Weights of a small sound classifier.
Model: log mel input, arch crnn, norm groupnorm, depths [1, 1, 1], widths [96, 112, 144], rnn lstm.
Training: muon at rate 0.0026, 6400 steps, batches of 64.
Data: trained on melodies that start on their tonic, played by one synthesised instrument, 26041 training examples, 15.7 epochs.
Rows from block 5, named by matrix and row number. Each number is 128 + 24 x the weight over its row's rms, rounded and kept within 0 to 255. All counts start at 0. Numbers have three digits each. After the name is the row's rms in percent of the matrix's.
# weight_hh_l0: LSTM recurrent weights (gates i, f, g, o stacked) (model.rnn.2.rnn.weight_hh_l0, 768x192), inputs 0-95
weight_hh_l0.600 090:116121140104139087124140160130123137093148182147117079130091094143141134165160141109100112115126086131128142132138163093158109138094076123175110141144101100109144132087106137102130163109103125147135090184164121139100120140130132108163127131107129117158139134165162120118157124125138137094
weight_hh_l0.601 115:149118107143163119149138097078122169116149106139147095116153122139086170059194132107109129146143112127064097130113147138127087112138153158109110153130135155138130134110126105155136130122127092154154148101118116116116116150123131113126126128115116133121057103125115105098159106113140125157
weight_hh_l0.602 099:137142119120142159142111062132151129144117151077146118068132117142144172135043184155112094094134136147152125132140137170120118157114123125113104117126138155081130135110105105145138163112165134129146162113136123140121122143087112145090103094176170148098162102141171134174125119147103125129
weight_hh_l0.603 096:102136108175116113129114117133151128149116140145123112132096125109161136133096131190147152116159121193131151115130099130133134085125116150158177163151140162129127106125123095107138153146129131076073113167085076119118109117149178109110095088120107131146166072101109100150124132141132151098
weight_hh_l0.604 091:153110117122093081135095138103121121112132125075119153080136120135136087148157117136069125082110102157117097087132080127096145094138125146126164152161106143107152105118103157120100121131187096124139130134109097140124179168108159121102124142143148156129099098179137155159112121111137127171
weight_hh_l0.605 093:109154125140141128140110187094127151117115130146088113153131101103108130133119123138150091150136152133107083164156141134181139105122109125107155132103142112132123107125131096146120138131118090126145129123150151112095158099129123134094059168136135140151174183101116089120118117146144146118
weight_hh_l0.606 097:124181112133074174106109088165120102132123138141117108176134115126120173120128141123076140122115129111170150114134133134106152138051149118140077110127135122099156131072148153109099153129146131123135143135157113094168084150083091128117122157148134129122187140176106117147104123163150144137
weight_hh_l0.607 102:112147136092106122141140099127157073169097114186157104158183125123146109096135123082110075117072142124118115147145120108101110147151162138152068146112105125146138116119153128123127131077129146125129116155137122098126152114131134091187116161131120153092117131145164157202161107156105159127
weight_hh_l0.608 099:147113160124144145138137126095149148148110099149107131152136142150163119118156105112127113123120042132111152137146141099139100105153108126109130076120096114123122086119123119120142115107116108147126146137132117143117100071130136090147137105098130150136195109152141120111134127079134114147
weight_hh_l0.609 089:094118109124084187108123118150131126097152156152141097106139132076155139155130143128132133111137140136108111123134180129136129107129129087163110131154135140123131119119139152087125102090090121121140151124140160146140108135122153201146159123172139127142122149109156153137185103138151112119
weight_hh_l0.610 098:138170097122084125174122141146150144116163153146139151125151113160133122123150133086102081134125154124131119098126136138182127122120151132115129104135143141131126095172144167076134139134116129106085135112155149176116159126153100119095096127097136142145114127144130123151115108100104124108
weight_hh_l0.611 102:116146095136178156095122110082133104130135112115130135131093127105129150177103119135121122138124138130117139126132159136085164129131138135109151134118120133139131097138149152132077119091123120118177122150075141086119168125165153160124115127109128107104153132106148089121137140111134128135
weight_hh_l0.612 097:163114142110115095140120128088151129128115109135148110185127145097112114118136110111120139133101166124132163091091107153139101135074151135151117087125125161105110093113118180149107119125141110148132154119118095144120112097154149146146161144139155128073132143145135110095086091106133164103
weight_hh_l0.613 113:122125076141115114107125149136083110149118100153126121141134089138124136134146152124057142100098123102115132144149116143113121147153166137150140129139078118116154100098159151074127117168120126129135121182160086100093134123152091109133120127119126123181129162105141129132109117113131106126
weight_hh_l0.614 093:131089108129125126136106128142102140156153150150093154148124123112114140111111133148133167123139121121117166149163099116061125152139156131132116135168106140107079143154098113123104113135161178157117160161108152113149113125124088138128165152123128131152143105123120155140131152164120110131
weight_hh_l0.615 089:156131154110117119197136111174136101131139144137107133128131110123149172147120091138148127149153099149128159080105091168124124140140106172163162126134155121118137101114095133126158121109105116101148124136107154112137106133121165140115128101128149167128138134115122084127123115092128109114
weight_hh_l0.616 106:133119103128130123119112113156153133127093149170103118150126157115123125131142124130108101138126100103136129121119097140055166173126118168111116150145124186126077162167177132161121146163110091141121094146117139099118101128136116131154147103107130152120082138101129097147112129133123067123
weight_hh_l0.617 104:116153127132101103101135132148156102136133153146113120138120124157117142100143183112124141116156146136158145122170151159147221151151126112115123145126135117100105095106118139108161123139121115116118186134148142145090164139163119105128104120166124121114116129110098119146090104092102085072
weight_hh_l0.618 095:150138114154122082130145136108122139108135151126169101117124168090147144136139124125134151141098136134094141148079128160123147203116148122138111127122137098115121118156159133113143115133154109161113160116098117115147155084128141135112143098159130141123142166068123155139165083145172108161
weight_hh_l0.619 099:169166149106126122135173146092157143092135141135136119118134113160156115161180118118126112131115128121134110093132103152137128136197081138186142102119104173120144128145099138094154107157114084138165122105118094126099161122141158146135118122140190165126118119119135125116135109162130129112
weight_hh_l0.620 096:148119158094087097113137132134097145170115134113129100137116113162120111106115121104133132118135143125100126142141121145138121087139036149163161120127134131093157138126176113098102119118140097133130114114164091138147136138133103136132111112137128137156108164123099120122109081161162124090
weight_hh_l0.621 113:103118114116168155173127140086125147152128135132131127095094121161101121075138123147141094089138139093097087116155102095132148121148152150126158109142163140125160091140126156132091124148157107163139109128108157109133141128134094112175127112120145118083131140126116117168101134182095107152
weight_hh_l0.622 105:121113125113125118169033165133153125130144093095138103103139121152151134145132131118118129114114093149136077135115113126109149135121149162231114116145152131127139143121112101137074141140164157137154138142146122116115104114124088159156141156130139127129162161109135143110137141127148137156
weight_hh_l0.623 107:146151167129120116100136139112177127070141120113155124118144133106116103115141147125119142076203153164141130081127146135088108147152149096148162102119074135112157147157135107109136137118107140143109121108112117110137119139110108126110115158135169120076142112121132133135144113124144102130
weight_hh_l0.624 088:121128118146089127149112143125069128079128105141165104122100094113115117129113138116134119120152114128130152147052116101148128129174136113100110135070141114125131113153106138128050162129089100133119163102135130120116120120128138115098158137134115158118099153125145114136119142112148073150
weight_hh_l0.625 103:121122126154115065137159135148112111147156142111170130144144146103141142124166122115158077131132108139162157159119142171095111131151115141144136156159159160153113168098112116083139123104114162127162122134124150109133141116148141174134094156144144150075147038157114129143113172119150115143
weight_hh_l0.626 112:139153112100143141133094131081145143114137142070106140122133141137124122109104130136124102125088110139114096143130104142140133086138143138110071149142133121151178107105097134153147091136162148151124111113093138114132156165190157101175139189134148152167115128143137127149102161091107137110
weight_hh_l0.627 091:148143134122085143141068113061115132140145147148108120127128126116132141136110150163092128131108124145141132108150151142136160109148108102074116107104150182108140133089127111144117131134144123091172149136160116110142140135098149114106086118138089135141118151128132158131121149134100130145
weight_hh_l0.628 094:167103149120136131133136095136112097117117089061117120130153126108102133117130140141118161116110144118117104187144154138142162113080100129097113106152109152149144128127102125103111137161117118129128150143145114118124125131130151190131094126113130151155108124098107076103126132121108144151
weight_hh_l0.629 100:112088125121100128141122147143146113171090159150150136142164117123112119076155127144116126110112132133154135099109143097129101131121110091120104090091145124118098145129137116140108133155118133135110098119133193150110134118052126149125138134183153111172165122113107119094119119099132158140
weight_hh_l0.630 096:075122184150118080147107105132136121144138124146111107104138134170201160133115137126126128116096095139106115140156090148155139131148104113120134152157103092129168072155148133115057162151136080119126164106141106094123136122103126140164187127116166081114158139108136139135146129138098143110
weight_hh_l0.631 091:139133147122136144193149133120083148132100137149111129119093137131105096131101132137105128100105111150113163129179141096143136121140175147120047175125106154145121144060134113129113132121142125140079133139132088110139169131124137115141157095119111098162127108117135132148096185115135097147
weight_hh_l0.632 119:182127108098095125093121162112132098120093125109157137102170125109096138149138130122111109142142105169097152121130130139121113129086122138154120165106126131161128132099216100110109143135133108106145126151100120125150152118124099120133119156153119131083131168140156120128138112132119132155
weight_hh_l0.633 094:098127131155116089169111142123158161123110087128101115117146097130138120135144155070058122132114101141160112133150157115108135117110112142120153093136140135091141057138130112153121147162118168129074090074115081108089097100131119157133177092143124127098130109130137152122094110142157121138
weight_hh_l0.634 108:155132126145131108104133112130141142131095128131100144155130112092106144128107132087110136152100092113113124134177050159060125155094118119105101119124157152116118121094124160153112111070093092126138101144129089114131051139141139101143162164161145118126136145124091133125118139119143128136
weight_hh_l0.635 103:167135111123109154117092115150155115096114118128124130155122115136085125131124125115104145119169129143163127152149132139124119108137138107147127096104158131124107127168115108132000145137098170137090153145109123151110143104146139117123149098112146135117138134159170111146153127163167110139
weight_hh_l0.636 106:088125105148080115164175133144137152105113101183173116142064128115120111145150131153167134122160060127138115134147137152120151139123110164127112083139133135145119089125152128115058150135100128097129095132177154127170113154125107109113134155114151115114161130142130107135140100155131114129
weight_hh_l0.637 097:147122158079118153121128129129149066145063080160131133155140146133130140112132148139110113111147108142136179110125166129104142132116141142155100154162143109123099100094098143082142113161143115141164115115138124125121147128116138142187125143154103106123161129147129120169147151120115157118
weight_hh_l0.638 090:142126072102099183121176109154102134118076126117158125143104109130106120110129136110120118133149141133129133118150122158120151100130138112139153120181126148182124143151095114159170131133074131127132146151116128104142122124143135110088156128172114097106115135124125084167133114172166121171
weight_hh_l0.639 103:121143161117147182176162111124175117126134143123154121080108161132161162083130099145123137122126170100170096118133154114083166119116154105158117154120121090136147142138110131135146126132130071128101128125115127099123123102128102131091110096163135119162126137140113113099160108136148137096
weight_hh_l0.640 085:093151137140085169120147136164144134161135153129128140136101119137112117143129174122139115133051100106142125135124164108129150124144141137148114134128069084088152125139091151131141125102123117158112126138156078155161181135109105164127129156112113134156087120120087118174130102086130116158
weight_hh_l0.641 106:136109132106085099109137095109104157129115136180145129159128149103145105115144120074114145135145135157082140136098102112162091149128126115159128138156165120158120150106119099077152111084137118121142141175148064178122177137113128124122147124140124114108125115129124147148124127157109120101
weight_hh_l0.642 105:116119139122113135114130129173114144125117139116107129102107140149106130125159108136097150155100104143096101162149083138131176059151108143142126113133110102154134135132138112126103135165186095137146106111135113148124135137152152106128118126102116060115118140124123123123157135146109118136
weight_hh_l0.643 110:132133100138131164112128113181110140135141133141099158114137116114102104145127179134103147140112129129095134132129147115156124169104128175147128111149125140136123110111128083153129117186109121147101148207159134185121122141106125149187118112121107127147149095103112135141127170144129112142
weight_hh_l0.644 094:183128137119116092138132143091161102103111094147141138168086141127098161124176121125113127104110120148134193161116135105141133104104129122137096138154087119125113171123162123101107110115128117167102132132111138127172157122101120123104086155128083176146139151123127171159129158102135130142
weight_hh_l0.645 106:114094095132126131106124132097119151113126098120105181134130119100117053157134113190081138091131107092104139168160089103142146144143147141144135124133122127094156143099104133108120138123147146134110146168139137176084181176108119135131120117141135192135142125108130169101097109134117098130
weight_hh_l0.646 105:092113134114104150134097100052155121132153124158161112149080099070113105111137158184135122149137134138117132103147116115125136175096127083110145121132151196115148121142131190134152129147102137142108139123122131096159091173138140184096142085126124113154160139153149085112119119130137141136
weight_hh_l0.647 086:136123147119139091140121150163134126099151146140090127177118124154143053168154107133108146117167106152105140115085164100144149141132134114124124125142117135154073109101126114125120154119088100142120103098137090147228130113138135136128133150142142123134137143125148117148110096107131120166
weight_hh_l0.648 097:121158063159108122138124131135131129131103110092162111098169148090181128092174151135129137142129132160137139119157107132102118139123154131160115106126167111135118149137153156128168140127127150126159119188114117138165185095102119119139160120144168144153110114162111144131152112087138111126
weight_hh_l0.649 106:127103106170109095114166115129123088106152151099153142093125127157114096129105117138115115092127183100107139121166142131126115113133120171126101136156113126157123171145137104110114133134169102121101075190115142142131140152157130137131112102117144163139115114188121124125132138123111141137
weight_hh_l0.650 108:115118134155121134173134121115119143106116132075122105109151127120182127101116118114114144128138093149115090137104162113162141094109131147096128139134000156114156113138106127144138124141109058123135150139125126125087181092122111161145103104103122150072144118131125111105125144145116155098
weight_hh_l0.651 088:120138126138158131105108143088125117113137126164146168117095166112095106179156094114117132143102128151069134123121132076139163098112081139117083149111123109074158107128116110165119098149156110129132143117107092100152151118099078132131117098091130157130167164174112115116127178143140127107
weight_hh_l0.652 102:142130136149136123105126097087134132136138138131200181101159122163124117124172114116132150172129143154121136150113150106139153164115134120136125127132136126076096125138142148171140129138093142140153110147102139103154108156185109089093109128137146114137117149109142115154113121132161126126
weight_hh_l0.653 107:182128115185165097124145127121121106135128169074117130081155141111103128145117086115116151145137142135141173127154131176139121139109128142101121130109113105119122117127106122130113142173134160146155144144126127128126121103145159105095124153107159136134101150138092104142128123157123119117
weight_hh_l0.654 100:103115092109117135141126125171151133097147121090084129139082131133125134139102158137149121132182118103174134111100147124139118129146135123080141122144117153148110134100176143141121107124117095164092107148136124109127114128148086154090058127148164129123176126131123151144120107114097151136
weight_hh_l0.655 097:099108146124157141094088142175143102120136115140100120126119131131150168148148104082122118114097144125154160125189102103113136125105141174125122142115142140084123151097118118152101126092131152109139134134141134122107158103118147133131154156109118176152115120138087108132170142133094190152
weight_hh_l0.656 092:146146135059133157151134064092144120118156140132117165141060144157110135132120149110110108154106145145138130147132104137162125113113142120126124128176153092146106156106158145124173158161149117144153137105115141113123129112180081122149136118161145145100077166122128127122079121148143163167
weight_hh_l0.657 095:089158100161164142121106098129133144148136141140137132175124140100153120109159141142123127122119127119162151144131183114139134122126133099129142166091113086134117134157104115130161155093193107119141106152121181143078136163083140123074119100127155108132164109107141109123159124100115155132
weight_hh_l0.658 090:125125111140099107111143106163122127105136141157123116169116152148129106120140116068111142143141127142128138127119157136118101062113161153130096142122116120122153159096144081106115119137127099138143145126134095132146122097107147131081065122137163147133118114059128118109112146120092098146
weight_hh_l0.659 107:132109088119124134122141174104127133130152116106117127139123109088125137128135180151169149144123094114134127144172128128119146146087138100154112145135135145124136111103123126099096108136131123156105094154150184156095153131115136120129153149093141139089177146134125114143105055134123152139
weight_hh_l0.660 106:102114134137140143157109146134128101124110141116092148141155081119082112117174133124134175158151142123111114130143154186181125130138151107129094122164046120125148139138113098147139137145109130117116098084135114127141097117114159128147134127161184127150180134127127145127128149145125112118
weight_hh_l0.661 099:103134140144132147137113141129085122107138149138153142163121152083078213119167154132162169139113164074133124149144110131095090132166113116115140136172126109138130115123114116119128126145087128162141115118124152101111115123123174117116132136122131171135133205156094189105128135133128134076
weight_hh_l0.662 098:129102126135102146113141144127116125120103150128127131122153108073149148172141103135124154153143125193134139134138152151106116160139137180119128089126101096141108138159125158119160097101106140145146159109136116077116117151141145153115102148151167120148160120128150121137100092123102170121
weight_hh_l0.663 108:145143094086136120114101103101161141118114131125131115092111093118144184104129129116133115109135115118106203124155108161148187081076117108101088118146136104129099132115110140123136115122142122112126116158100154118137148130099156127127126110172124083096119128086188167150146116113132132163
weight_hh_l0.664 104:102125090157119131110132134158113135143138127149143113150048140148077126146143137166133186108155146101097055128121145124139112124144116139122088135132135137152118147130169128118126157128116105144088098135115122091156137122090111166047156134114120125122176113139146156156163121160135149112